python train.py --model="image classifier" --dataset="close-ups of made-up surfaces with and without defects" --train_examples=101725 --image_size=32 --crop_scale_min=1 --horizontal_flip=true --targets=["defect"] --num_classes=9 --arch="mobilenet_v2" --norm="batchnorm" --activation="relu" --depths=[4, 4, 4, 4] --kernel_size=5 --stem="deep" --expansion=3 --widths=[16, 32, 64, 128] --loss="cross_entropy" --init="kaiming_normal" --residual_init="zero_last" --optimizer="soap" --beta2=0.99 --lr=0.0034 --beta1=0.9 --shampoo_beta=0.99 --eps=1e-08 --precondition_frequency=16 --max_precond_dim=1536 --merge_dims=false --one_sided=true --adamw_lr_other_params=0.003 --cautious_weight_decay=true --steps=16100 --batch_size=384 --epochs=60.8 --lr_schedule="wsd" --decay_fraction=0.4 --final_lr_fraction=0.01 --warmup_steps=3220 --weight_decay=0.1 --adamw_weight_decay_other_params=0.01
Rows from block 10, named by matrix and row number. Rows with one number belong to one channel. Each number is 200 + 40 x the weight over the matrix's rms, rounded and kept within 0 to 999. All counts start at 0.
# convs0: expand pointwise conv (model.blocks.10.convs.0.weight, 192x64x1x1), inputs 0-63
# convs1: depthwise 5x5 conv (model.blocks.10.convs.1.weight, 192x1x5x5, trained with AdamW), a 5x5 kernel
# convs2: project pointwise conv (model.blocks.10.convs.2.weight, 64x192x1x1, transposed), outputs 0-63
convs0.98,139,261,193,229,153,212,218,243,272,259,240,201,193,222,242,77,231,136,206,201,189,164,278,223,170,198,198,168,257,190,187,165,180,187,214,201,200,182,210,229,132,186,224,262,206,178,227,166,259,249,263,195,213,235,178,135,156,147,236,202,187,209,217,156
convs0.99,285,167,171,200,213,210,190,188,179,241,194,143,249,170,173,159,184,171,187,209,172,231,170,292,291,253,168,166,128,167,196,184,186,240,220,123,131,204,201,200,129,214,195,215,212,146,149,170,161,178,153,169,201,193,255,193,211,172,139,196,173,193,243,184
convs0.100,236,217,169,254,194,215,203,248,172,232,256,156,191,192,207,159,204,282,154,135,211,238,259,181,191,203,220,304,239,255,206,191,228,200,190,182,247,243,136,171,193,248,135,189,206,177,201,233,217,177,273,183,238,113,178,248,207,201,141,258,123,187,117,203
convs0.101,158,193,178,95,188,148,176,130,184,175,152,222,292,232,155,185,188,211,188,199,195,154,192,145,214,198,193,199,150,198,236,293,179,235,184,212,186,206,198,208,147,237,219,216,251,190,183,249,228,237,183,192,154,194,192,174,195,231,231,135,151,189,145,212
convs0.102,221,175,174,177,121,257,184,228,145,179,182,231,202,133,158,223,188,218,251,301,191,175,172,195,228,171,189,150,216,209,264,189,280,189,216,171,193,202,204,164,184,195,190,224,238,228,144,161,162,226,214,246,177,271,224,167,188,166,186,161,193,216,195,196
convs0.103,235,191,215,173,206,218,208,142,198,190,244,225,231,248,185,182,155,306,113,125,176,137,215,308,187,219,137,243,223,209,174,218,146,216,159,164,273,162,213,134,199,130,206,175,261,241,272,217,184,192,195,316,194,176,143,157,236,203,154,258,212,183,226,226
convs0.104,186,234,168,154,179,140,185,208,217,230,161,217,262,226,286,209,263,208,168,231,200,239,198,162,231,174,204,187,185,190,192,168,196,188,179,195,213,233,232,194,178,250,228,229,182,118,223,216,191,129,142,216,135,271,175,210,182,122,215,273,183,161,270,202
convs0.105,193,227,220,207,151,254,203,175,182,218,210,224,225,228,234,183,177,188,173,193,175,139,234,203,238,218,174,183,239,212,161,176,168,211,213,216,128,200,163,166,157,215,254,217,187,139,158,171,213,226,236,193,140,205,206,221,198,137,171,213,220,276,210,153
convs0.106,226,151,157,269,160,249,134,240,204,187,181,277,99,121,187,116,184,202,234,173,112,179,205,194,218,193,176,209,163,235,183,263,189,178,256,246,182,217,249,173,268,207,172,229,239,226,160,183,148,223,210,165,249,158,218,178,186,129,231,257,189,234,223,210
convs0.107,209,229,191,216,225,220,220,182,182,267,145,189,280,249,212,181,111,163,173,174,197,210,227,207,231,163,199,223,274,229,202,135,220,218,215,190,248,173,153,205,168,208,189,226,164,194,182,260,179,263,214,188,208,271,149,214,120,88,184,214,153,242,236,177
convs0.108,144,197,106,226,176,140,162,185,141,165,264,240,223,209,210,132,212,146,191,260,191,184,205,238,171,156,183,138,226,218,153,215,164,131,258,201,190,241,186,231,240,184,255,128,143,216,169,144,233,148,240,136,201,177,188,180,225,244,159,214,193,149,181,172
convs0.109,102,242,228,211,197,242,157,169,176,211,162,133,200,147,141,203,179,222,241,111,169,168,245,272,165,218,168,250,227,207,223,159,186,185,288,237,209,119,211,229,233,152,150,170,232,186,203,186,216,177,171,188,241,166,232,141,233,178,191,140,208,114,224,162
convs0.110,246,187,282,181,241,265,223,165,196,176,241,198,127,303,276,217,171,177,236,177,181,194,160,322,183,136,215,221,129,243,185,180,184,138,140,185,114,170,200,181,168,147,204,149,213,223,246,188,206,216,202,206,251,199,263,208,233,235,278,217,201,193,199,188
convs0.111,269,196,184,146,167,225,239,229,168,151,197,200,222,191,174,205,113,235,132,188,216,151,191,76,179,117,192,209,225,204,214,204,229,164,242,114,176,154,250,253,249,198,143,199,234,174,184,206,144,229,276,218,255,190,148,158,184,186,181,150,232,221,249,151
convs0.112,209,232,278,193,163,245,214,181,179,188,216,220,186,192,184,169,275,163,133,187,155,252,143,216,213,195,186,200,161,94,139,238,235,166,183,174,286,183,240,163,155,286,210,164,238,206,263,184,196,167,120,223,147,166,139,271,222,201,232,230,206,293,176,204
convs0.113,201,150,205,179,188,172,235,284,214,190,201,155,217,200,304,222,244,188,166,154,181,195,165,149,217,257,90,159,168,225,208,195,221,174,165,122,217,159,206,202,220,256,242,247,191,114,177,213,249,115,207,227,218,176,138,172,205,173,158,213,264,205,163,165
convs0.114,211,93,214,180,190,207,152,263,182,126,258,261,244,272,165,228,158,215,240,185,199,244,209,181,194,196,256,253,216,275,178,136,161,127,215,189,252,186,176,164,235,195,251,222,174,172,172,187,106,216,182,196,236,190,155,158,144,268,185,191,219,247,240,103
convs0.115,213,101,120,127,94,164,180,161,238,135,239,209,166,158,246,202,187,193,174,172,223,143,188,218,262,141,274,198,161,195,185,170,121,164,117,169,184,158,194,217,269,227,149,142,213,205,234,232,191,238,167,181,195,158,213,201,274,227,245,151,253,248,193,214
convs0.116,141,167,141,199,194,137,212,230,223,190,243,204,222,220,278,207,243,218,155,236,175,218,154,126,123,268,153,188,220,294,196,226,171,165,190,169,230,207,130,204,224,243,242,150,176,176,181,150,158,236,270,227,129,120,177,180,211,266,161,240,237,210,239,245
convs0.117,262,197,146,260,183,166,217,205,243,180,144,218,120,205,127,258,156,235,178,195,246,192,155,133,226,172,199,142,193,155,196,159,176,208,175,180,202,151,182,103,264,240,188,192,224,177,222,251,242,115,187,150,182,182,252,285,176,143,171,187,210,224,282,174
convs0.118,216,166,178,231,169,197,223,188,123,223,144,159,268,285,246,181,263,200,227,172,281,219,174,170,214,201,226,224,187,181,207,210,264,194,265,232,132,213,220,254,201,182,168,175,222,252,190,173,259,203,115,220,142,173,151,138,214,150,96,186,200,171,203,204
convs0.119,212,229,261,212,236,241,114,255,150,216,240,261,262,268,189,190,204,219,199,207,208,155,214,184,263,174,170,97,136,200,186,237,235,230,215,222,133,228,251,204,183,184,185,184,188,179,162,158,151,192,274,187,160,232,230,224,198,123,123,205,198,199,215,205
convs0.120,198,150,156,155,167,204,155,235,192,120,238,193,176,212,169,239,155,211,107,254,254,149,181,220,203,198,223,163,166,280,191,176,226,198,216,218,128,174,215,246,137,192,158,230,217,206,171,220,196,216,213,215,246,161,176,154,252,221,203,138,247,225,233,196
convs0.121,184,176,191,178,195,180,283,253,270,222,235,202,270,166,229,129,232,259,236,237,178,173,166,222,216,136,184,182,154,254,242,194,240,185,220,204,197,231,195,163,191,178,257,131,175,241,187,144,210,193,160,188,183,185,101,217,202,234,191,190,216,139,155,135
convs0.122,176,205,221,205,261,257,225,258,187,281,190,147,200,195,198,181,210,251,211,245,139,189,226,147,209,174,164,246,223,184,193,202,151,174,226,182,187,157,213,175,230,261,213,226,158,188,272,183,267,200,219,222,179,209,201,198,203,153,207,108,297,191,156,199
convs0.123,182,192,154,217,243,217,165,98,253,267,238,211,177,183,208,135,195,181,219,164,125,233,280,180,264,114,242,176,165,293,147,184,158,161,203,254,235,211,187,149,186,175,160,205,176,145,212,282,157,203,167,170,205,249,206,213,252,209,196,256,211,196,186,179
convs0.124,258,213,287,224,213,248,187,185,125,218,170,172,200,177,191,213,170,207,206,163,193,205,189,236,178,215,228,221,217,150,159,233,192,276,182,221,234,159,202,213,196,262,214,118,203,221,198,203,224,229,173,157,246,235,214,294,201,203,276,182,244,233,170,253
convs0.125,208,182,257,236,164,215,160,186,222,267,205,170,184,228,166,167,196,187,258,213,180,121,176,203,241,124,248,165,173,143,215,143,243,119,214,244,244,192,244,154,217,239,224,167,259,222,163,136,135,213,179,197,209,235,128,284,209,201,211,219,189,206,179,141
convs0.126,202,225,228,238,257,104,175,229,230,208,199,192,177,278,226,194,245,279,176,168,272,150,273,220,169,169,131,240,224,201,177,173,176,161,254,209,206,238,240,210,221,228,242,212,217,193,193,219,226,242,229,169,94,229,179,253,234,195,181,157,134,224,214,221
convs0.127,215,190,260,228,177,207,110,178,170,163,203,263,135,221,193,163,212,164,238,232,198,159,230,210,145,280,225,146,149,202,96,167,209,231,252,204,210,234,183,289,205,185,212,139,190,247,202,246,248,252,189,169,231,198,213,208,178,208,222,164,260,233,228,194
convs0.128,259,228,273,179,243,236,222,176,184,114,172,259,194,219,248,209,201,255,227,255,131,211,200,153,136,201,267,304,192,191,172,170,231,117,169,191,171,253,178,194,176,232,211,185,193,271,217,226,161,272,222,169,166,177,202,222,142,246,186,281,244,195,164,226
convs0.129,179,258,275,251,126,210,182,167,254,145,137,183,222,148,189,221,184,206,258,183,211,310,133,209,199,214,197,246,208,198,226,167,285,222,226,200,223,159,177,160,211,195,207,184,252,217,236,137,179,185,227,139,142,145,222,175,195,247,203,175,301,242,177,177
convs0.130,207,265,227,173,181,184,128,237,214,136,203,203,161,238,217,182,172,169,240,117,136,250,208,255,196,208,214,193,90,218,221,183,130,174,130,217,182,178,202,234,150,185,210,214,207,224,164,204,148,220,109,179,141,138,101,232,179,268,247,155,156,248,164,211
convs0.131,245,208,197,153,112,199,167,168,202,146,180,222,237,195,256,162,197,179,166,133,271,198,226,136,149,131,174,228,141,248,218,177,144,179,240,183,139,244,276,202,129,131,212,215,173,190,204,245,236,137,238,213,243,187,165,159,254,143,234,212,184,162,180,188
convs0.132,229,189,147,230,186,207,192,203,151,268,264,223,223,214,202,210,196,182,153,191,244,230,246,188,169,211,223,218,132,163,256,283,113,189,202,207,217,225,271,195,181,222,251,198,207,214,250,185,96,204,217,189,198,202,110,181,196,158,195,211,210,226,180,259
convs0.133,168,200,230,139,220,212,201,239,123,162,205,146,220,204,238,99,209,194,184,166,122,213,165,203,280,204,209,104,276,130,230,189,217,298,156,199,216,196,223,187,157,213,192,141,224,285,156,243,190,126,188,154,168,243,290,265,174,178,176,182,192,273,232,203
convs0.134,132,206,174,234,165,199,197,211,223,235,232,193,151,122,150,146,215,233,241,198,249,186,157,176,203,168,166,155,170,169,121,132,205,172,171,241,176,145,168,266,163,306,266,152,174,135,219,213,181,177,262,149,142,175,147,258,233,275,229,211,227,170,148,236
convs0.135,231,237,171,184,137,125,208,185,150,229,206,197,273,277,220,200,252,242,133,186,273,245,152,231,236,216,199,149,162,151,185,200,204,195,181,217,168,215,205,169,188,238,223,217,173,249,256,230,237,159,162,242,244,236,105,208,199,150,160,220,216,224,264,254
convs0.136,124,204,200,150,201,161,268,211,177,234,184,257,219,237,158,113,280,208,136,223,175,204,182,200,177,222,195,226,193,165,263,223,172,209,249,138,181,173,188,192,189,256,218,212,156,180,183,253,199,191,162,268,240,247,190,200,178,168,183,245,233,223,262,202
convs0.137,212,119,134,195,119,163,264,150,252,208,161,235,206,206,192,157,227,219,212,232,147,207,164,157,219,195,170,206,129,197,226,154,195,225,171,136,217,184,125,224,212,155,214,212,237,201,234,134,208,215,141,228,151,215,201,195,171,230,279,255,186,165,272,220
convs0.138,256,235,187,136,199,254,164,229,232,168,210,223,165,261,133,174,151,171,189,193,203,142,220,205,232,176,178,163,241,249,247,162,168,137,159,207,211,110,207,179,204,179,149,183,188,178,199,201,239,192,199,179,225,219,166,136,211,260,227,250,154,254,237,207
convs0.139,206,190,220,169,171,205,172,180,191,208,247,204,248,182,242,237,180,243,159,252,143,150,199,145,241,244,220,253,211,206,221,214,211,163,210,188,238,199,157,172,206,263,229,214,178,205,191,188,286,153,205,246,163,250,197,228,196,223,147,231,258,213,177,185
convs1.98,163,134,218,195,207,124,202,213,207,103,216,173,221,277,206,147,157,193,270,113,200,210,211,140,202
convs1.99,186,195,251,231,152,151,216,141,228,234,171,138,134,158,153,168,119,184,228,178,204,156,119,157,178
convs1.100,258,183,176,163,231,205,134,139,132,222,223,184,152,82,165,189,129,192,161,203,195,195,192,213,265
convs1.101,153,206,143,194,239,187,195,213,210,176,219,207,206,213,219,228,152,105,123,162,209,159,147,139,218
convs1.102,213,257,209,153,221,200,168,191,189,166,204,147,240,157,283,239,171,248,174,193,238,240,285,225,199
convs1.103,223,125,127,173,187,217,206,175,157,179,224,170,243,203,135,155,165,158,93,170,182,256,205,209,194
convs1.104,249,219,211,243,279,192,199,200,253,159,277,203,161,124,198,223,148,138,95,220,211,201,226,226,192
convs1.105,184,230,222,228,226,226,231,180,194,233,254,168,115,174,256,269,189,186,216,228,229,219,270,227,204
convs1.106,166,198,122,227,218,201,191,235,198,185,199,186,199,192,217,262,140,175,242,191,266,128,108,210,128
convs1.107,164,211,204,230,234,150,153,200,141,178,154,202,201,199,252,201,190,163,162,193,169,250,271,259,164
convs1.108,121,176,169,199,219,258,223,162,177,115,241,185,201,183,178,235,187,211,196,147,237,232,211,162,91
convs1.109,179,171,176,255,167,163,187,109,192,200,201,204,197,163,238,257,141,204,209,193,161,100,173,216,211
convs1.110,192,206,150,218,199,181,165,211,182,163,165,239,236,141,189,170,214,271,166,173,230,152,107,252,204
convs1.111,208,221,159,220,161,181,187,162,166,252,189,140,159,179,167,196,251,214,143,245,204,170,271,205,157
convs1.112,143,192,225,197,223,198,212,133,137,193,225,256,182,142,225,218,194,177,274,131,158,154,165,233,199
convs1.113,150,161,216,119,264,195,189,193,184,192,124,208,223,119,227,220,213,203,226,268,249,276,236,215,147
convs1.114,236,186,206,250,229,256,208,164,215,253,241,147,171,177,271,294,159,161,125,250,214,187,198,254,203
convs1.115,169,208,231,103,172,186,236,136,237,196,251,165,169,255,234,237,239,133,120,119,201,109,193,212,168
convs1.116,214,192,180,184,146,213,211,213,198,214,204,125,200,137,212,212,161,161,179,198,178,177,274,245,141
convs1.117,208,165,225,133,191,128,209,248,175,171,170,242,143,245,162,248,129,194,233,175,165,155,199,167,148
convs1.118,165,215,174,239,244,210,190,169,128,143,167,268,176,186,178,258,156,136,131,177,247,222,195,191,169
convs1.119,173,191,201,218,221,187,233,183,290,156,212,214,160,120,120,234,141,204,217,238,154,162,193,174,252
convs1.120,174,233,75,224,237,224,277,185,234,238,155,214,184,125,150,180,170,192,198,217,211,197,138,187,247
convs1.121,163,153,145,154,177,155,146,171,226,150,160,231,200,234,140,175,206,226,191,109,147,152,185,238,126
convs1.122,208,156,192,100,244,200,169,199,103,143,193,193,187,136,155,224,217,190,133,111,220,195,152,215,126
convs1.123,196,215,170,202,168,191,199,201,203,210,173,169,158,174,223,200,194,202,194,218,247,264,324,249,243
convs1.124,222,183,189,240,229,236,163,195,194,247,234,158,191,183,188,246,169,219,95,144,201,208,155,187,155
convs1.125,168,207,240,248,151,241,165,177,228,156,215,178,146,179,209,225,230,138,152,207,193,261,252,191,190
convs1.126,197,207,229,245,164,202,214,193,185,269,291,177,137,204,228,245,197,135,200,204,183,257,275,236,211
convs1.127,204,229,231,174,207,238,212,138,160,220,227,165,155,208,146,235,182,153,125,260,283,155,215,194,225
convs1.128,212,138,155,206,253,233,144,193,151,244,227,205,196,155,248,151,185,188,203,203,170,143,202,183,273
convs1.129,181,178,234,233,184,258,254,158,189,147,235,120,210,193,288,187,194,206,219,240,157,236,258,246,273
convs1.130,213,220,170,196,206,172,191,216,126,111,130,151,260,224,180,197,172,249,163,196,215,230,200,172,219
convs1.131,151,222,210,262,250,186,131,199,147,181,205,188,164,192,141,240,238,205,211,234,138,205,230,212,211
convs1.132,216,262,205,212,202,188,204,178,202,221,175,137,180,155,147,124,174,209,208,219,221,199,198,269,160
convs1.133,200,118,158,214,242,249,189,199,223,206,202,177,239,120,155,194,236,234,119,218,222,189,127,248,229
convs1.134,198,178,227,217,241,187,200,213,223,168,192,196,172,238,175,267,207,134,118,146,197,156,158,191,121
convs1.135,183,227,230,151,212,228,223,218,237,237,158,195,126,187,191,192,170,139,60,180,247,220,220,233,159
convs1.136,184,155,195,221,156,250,246,187,136,211,185,214,100,105,221,174,198,126,96,197,181,211,160,171,200
convs1.137,163,222,168,169,234,204,193,147,211,245,118,199,138,168,220,157,244,250,253,210,240,186,240,219,143
convs1.138,163,200,162,189,184,198,223,174,194,149,143,217,199,203,103,180,162,255,195,186,187,170,50,162,205
convs1.139,175,196,218,258,193,225,245,214,218,203,258,238,272,288,233,182,186,209,225,250,170,135,215,212,262
convs2.98,145,159,178,251,216,174,173,190,192,156,210,224,288,196,239,132,208,172,162,204,148,165,192,241,286,211,199,218,220,224,215,244,236,218,194,205,88,175,273,187,284,191,206,170,199,204,221,226,182,173,186,168,169,179,147,155,196,270,220,164,215,199,181,256
convs2.99,231,167,247,228,187,167,156,162,194,180,227,337,186,158,283,193,179,257,249,160,214,189,193,301,220,158,213,180,211,82,190,262,231,168,234,155,189,220,235,214,135,211,205,248,206,127,151,228,141,255,146,207,219,229,183,211,175,209,176,293,252,124,212,224
convs2.100,223,142,279,190,177,229,166,221,246,242,214,178,230,95,186,174,198,200,176,149,247,176,228,260,215,181,246,175,128,277,195,190,157,187,145,240,161,178,167,159,190,220,225,187,180,141,177,221,245,129,235,182,106,204,157,196,222,144,210,171,232,262,161,149
convs2.101,208,229,192,219,226,140,241,176,291,203,231,187,95,266,256,240,239,185,221,234,191,232,204,218,209,273,266,281,141,214,233,233,202,208,288,247,187,148,199,230,176,229,158,190,202,242,230,263,150,199,186,207,205,207,272,239,165,150,197,161,198,199,234,187
convs2.102,218,185,149,192,241,223,222,174,186,197,182,210,318,263,255,205,257,178,220,152,184,165,146,249,184,182,137,96,196,219,198,184,219,260,170,251,170,200,166,185,260,244,175,238,194,180,180,219,221,186,170,170,187,238,273,131,228,195,200,174,210,135,265,211
convs2.103,171,264,227,223,78,198,228,218,256,207,197,213,218,199,249,273,228,236,213,184,204,204,151,224,141,182,181,170,202,188,191,241,262,169,223,246,203,199,166,207,247,108,118,181,205,263,200,192,151,169,229,214,257,220,177,282,162,180,232,119,202,217,218,214
convs2.104,215,164,282,215,192,143,196,166,218,157,128,253,124,252,206,137,240,198,185,166,238,192,264,236,225,195,181,205,185,155,214,204,204,152,212,138,191,199,199,263,226,210,171,190,180,198,237,169,216,192,188,198,272,181,164,158,153,183,241,213,234,268,245,261
convs2.105,171,244,238,209,249,213,212,184,197,222,199,163,190,153,240,212,194,212,217,155,250,164,181,147,236,196,185,194,271,189,205,198,143,124,187,217,246,135,148,232,247,197,193,169,210,265,86,196,261,176,173,191,184,187,222,216,176,188,187,201,201,196,220,207
convs2.106,236,211,178,217,155,166,227,187,174,291,251,230,187,140,112,209,115,221,159,161,86,216,210,249,245,206,184,194,169,236,220,224,276,159,230,162,222,265,155,217,190,270,210,131,95,161,292,205,179,121,259,238,190,259,192,153,135,236,198,206,220,225,169,209
convs2.107,149,188,180,231,170,211,151,181,212,226,152,169,168,206,180,189,107,242,215,215,149,148,255,199,208,187,190,140,250,268,111,148,118,167,193,236,256,135,229,234,197,146,135,193,221,281,220,131,166,245,165,168,178,225,146,130,251,163,160,197,223,127,180,184
convs2.108,117,181,237,169,232,115,218,219,215,217,219,164,165,186,186,166,168,169,167,221,141,224,195,204,189,251,199,161,240,160,206,175,88,229,237,166,188,190,219,253,252,206,169,214,247,235,216,214,255,209,236,216,217,220,227,219,194,180,273,163,228,197,192,252
convs2.109,200,161,200,174,216,242,191,168,154,177,198,243,238,151,217,211,242,167,141,172,187,256,189,210,204,102,223,200,155,186,253,216,187,171,139,226,198,211,188,212,255,260,189,188,210,182,135,207,255,199,202,191,232,156,199,179,164,250,197,246,233,159,218,241
convs2.110,183,197,220,185,167,165,203,150,226,212,241,144,182,246,170,199,225,206,135,162,217,185,181,174,248,131,93,147,224,254,138,155,93,216,184,245,216,190,124,158,203,208,210,165,243,138,149,217,163,204,188,234,263,191,197,226,291,145,230,188,173,270,291,128
convs2.111,271,165,151,199,270,265,243,182,201,261,193,150,206,233,136,328,295,158,207,137,224,152,149,139,200,227,151,192,238,200,168,172,205,225,167,191,208,263,217,242,176,214,182,290,172,133,191,279,233,226,254,215,192,207,317,175,228,207,197,192,168,199,216,182
convs2.112,220,213,208,214,99,265,230,196,100,174,240,155,179,182,181,181,260,230,142,226,142,111,146,164,234,127,140,145,187,224,136,71,147,258,209,222,213,188,132,207,207,224,278,206,129,184,196,202,151,165,228,207,251,201,208,159,243,252,207,137,179,141,148,193
convs2.113,194,234,241,236,223,148,202,253,173,141,256,181,238,166,176,141,239,213,147,199,218,189,220,208,193,222,194,216,201,217,212,162,148,207,202,132,212,246,244,230,203,193,189,217,308,237,167,229,215,179,243,169,230,179,198,199,146,123,137,189,205,200,188,159
convs2.114,176,167,219,138,219,204,239,210,178,211,130,204,206,136,221,150,200,150,194,233,224,187,91,143,96,253,229,192,192,217,189,248,169,255,250,119,204,181,265,202,229,208,274,175,162,175,161,198,225,229,206,181,100,257,193,183,209,222,286,192,121,229,221,108
convs2.115,218,192,168,196,239,180,273,242,249,223,224,167,199,216,212,185,135,148,266,130,206,116,191,227,176,240,218,179,205,202,93,247,214,235,218,122,202,218,224,215,268,200,188,134,292,196,106,205,223,233,189,183,233,287,120,222,193,196,179,187,159,215,237,158
convs2.116,184,192,166,194,200,197,133,205,151,165,158,207,197,214,127,179,173,251,105,192,239,216,204,224,163,154,250,175,157,243,157,142,215,170,136,207,260,236,211,263,165,247,137,187,121,212,168,164,211,120,202,212,218,127,175,177,164,245,215,144,145,254,197,177
convs2.117,173,230,241,75,207,225,234,353,177,194,109,212,216,195,178,194,184,245,129,203,218,156,204,318,182,270,153,183,182,131,188,231,239,299,175,254,199,154,202,242,209,242,219,194,198,232,155,124,151,162,102,139,292,156,195,207,129,159,343,263,203,150,311,210
convs2.118,188,196,146,213,188,194,107,183,171,206,228,218,200,248,118,137,175,210,207,152,218,247,234,203,231,188,185,144,180,141,228,133,132,155,247,236,207,198,228,242,177,203,200,238,209,257,182,221,93,162,172,199,181,147,192,132,244,193,238,174,175,187,200,206
convs2.119,144,174,214,213,252,168,222,180,125,207,241,148,139,221,156,99,257,168,215,209,154,245,146,156,203,212,265,190,165,143,191,256,194,243,203,232,228,145,253,186,248,232,190,173,172,232,204,164,270,210,116,228,195,178,177,204,146,225,253,236,174,229,248,148
convs2.120,275,225,177,226,171,194,150,302,177,210,209,125,241,215,181,151,232,203,184,249,149,225,108,201,188,206,223,236,188,266,196,140,134,172,222,153,237,217,114,206,201,205,251,274,182,206,304,178,208,241,142,161,244,217,202,127,95,222,254,235,250,207,250,235
convs2.121,172,297,164,208,225,205,231,166,179,172,224,173,203,201,179,183,248,189,224,257,166,191,185,189,171,142,208,210,258,219,169,271,214,217,184,186,192,166,190,130,183,203,232,157,230,256,134,235,193,245,236,228,199,245,204,244,202,198,215,246,203,218,168,179
convs2.122,191,238,273,161,214,158,295,227,313,141,232,226,194,163,188,156,208,220,196,171,168,165,229,254,215,191,134,179,199,204,176,240,208,203,215,231,171,208,146,232,177,247,176,149,225,220,178,175,179,194,201,211,187,260,193,175,225,233,175,287,153,194,208,110
convs2.123,183,169,217,184,223,226,155,183,122,204,170,153,236,202,152,222,201,190,212,203,155,237,206,168,215,193,154,42,288,194,185,187,199,201,164,124,200,219,213,198,178,250,259,152,200,138,138,176,150,257,181,263,170,191,115,161,150,211,179,160,233,168,253,196
convs2.124,175,171,192,160,232,170,265,197,303,130,212,183,223,164,231,158,171,246,175,173,212,139,233,199,164,237,204,241,262,198,182,239,210,180,223,240,182,208,122,159,183,201,214,216,238,157,158,215,193,110,214,192,201,211,162,184,219,230,300,223,209,215,188,147
convs2.125,255,229,207,228,237,214,243,197,212,174,200,167,230,181,142,232,225,177,207,118,196,154,143,207,187,247,164,84,223,189,223,247,202,219,209,156,206,229,253,237,178,259,205,152,183,150,228,332,183,225,218,226,159,253,210,202,212,169,221,195,215,188,224,172
convs2.126,173,229,270,186,158,93,207,138,254,237,177,184,180,146,159,222,211,335,209,195,229,150,216,239,274,252,142,212,203,228,202,141,217,199,211,179,205,208,207,191,247,150,178,194,220,156,262,151,167,209,174,211,195,197,202,216,280,156,228,219,264,213,187,240
convs2.127,119,192,187,164,202,200,281,199,253,130,211,153,189,208,176,203,123,199,162,167,138,172,257,169,152,265,204,273,240,192,215,271,149,194,183,235,227,208,184,183,189,157,166,212,189,178,168,204,174,110,269,176,175,240,204,234,146,114,222,195,228,174,208,188
convs2.128,193,232,124,259,171,191,222,206,204,173,200,168,173,175,179,224,221,211,147,307,117,205,154,266,152,262,258,161,233,186,187,183,135,256,276,273,111,249,205,260,175,199,190,164,151,207,209,207,164,204,300,204,105,214,198,240,252,223,257,189,148,194,183,242
convs2.129,293,230,130,173,176,223,288,231,196,150,224,183,206,223,202,245,163,196,229,204,277,206,154,259,226,202,165,127,168,252,242,199,224,220,188,221,148,198,246,224,252,260,186,164,87,136,208,160,203,219,187,209,241,196,200,183,276,237,255,295,218,208,254,219
convs2.130,244,162,179,181,204,247,171,190,207,195,138,209,197,197,210,187,193,165,201,159,265,241,201,198,233,250,186,184,176,220,215,204,198,201,244,150,212,239,273,157,238,221,120,183,183,162,237,255,138,239,150,301,213,211,262,238,321,221,184,217,242,162,159,294
convs2.131,282,229,237,190,170,209,237,191,233,212,185,198,262,145,211,192,251,169,137,178,179,157,160,123,167,243,165,178,244,217,218,249,226,203,122,174,190,175,244,130,182,166,129,174,256,165,243,186,193,242,142,208,164,169,226,258,214,189,251,170,196,182,225,238
convs2.132,136,256,157,186,180,203,213,258,243,191,141,200,174,190,221,147,155,195,183,240,199,182,211,173,233,210,230,186,196,240,154,138,195,177,212,214,209,227,212,209,175,221,227,176,195,214,203,228,183,188,214,177,200,149,155,175,188,173,191,237,190,194,196,161
convs2.133,192,222,249,209,235,119,176,145,232,193,241,165,183,205,146,293,209,250,266,257,173,201,190,230,219,305,310,202,199,151,252,153,183,267,225,181,98,265,291,243,214,174,223,220,157,205,182,232,170,205,187,220,143,279,100,193,247,139,152,150,176,187,187,288
convs2.134,210,223,205,136,201,216,189,169,256,183,237,223,234,177,248,268,184,224,215,167,217,185,165,226,131,202,174,201,156,185,225,229,219,197,183,225,239,154,199,154,157,134,204,245,216,215,210,276,165,141,202,209,223,283,190,185,259,139,216,189,229,204,161,235
convs2.135,249,199,169,236,166,143,113,230,141,160,164,207,171,153,170,114,120,175,220,164,159,231,257,280,205,236,213,210,203,202,234,228,197,146,168,201,195,186,191,233,196,226,112,192,162,179,217,178,166,204,202,173,234,228,249,180,192,194,214,194,167,237,203,231
convs2.136,177,205,198,190,125,190,270,234,173,172,166,341,188,215,169,192,152,221,256,194,233,187,189,165,199,259,218,171,197,192,182,208,180,150,141,168,192,245,215,211,232,214,154,238,120,161,184,264,201,242,168,170,183,195,204,113,167,228,242,171,195,216,192,210
convs2.137,233,211,274,254,216,216,204,256,203,188,215,233,164,174,211,212,229,185,180,244,181,182,188,238,188,237,198,165,209,210,214,248,156,178,194,222,185,271,147,143,150,200,220,199,218,226,175,241,181,204,210,203,186,162,103,239,181,216,210,225,209,210,143,163
convs2.138,183,123,219,233,182,232,129,189,224,208,182,191,179,187,178,261,204,227,201,218,206,184,236,229,259,215,177,192,146,222,190,156,180,166,217,139,182,279,134,240,223,178,144,207,227,161,289,222,178,254,129,200,182,170,232,223,190,169,172,166,221,310,279,280
convs2.139,153,149,229,227,170,163,204,163,224,226,197,206,211,186,170,147,166,168,193,108,180,155,181,170,190,170,193,210,142,195,175,182,202,182,209,170,212,224,194,210,217,199,263,148,275,199,197,245,171,228,192,182,188,159,127,216,217,190,156,214,217,253,175,205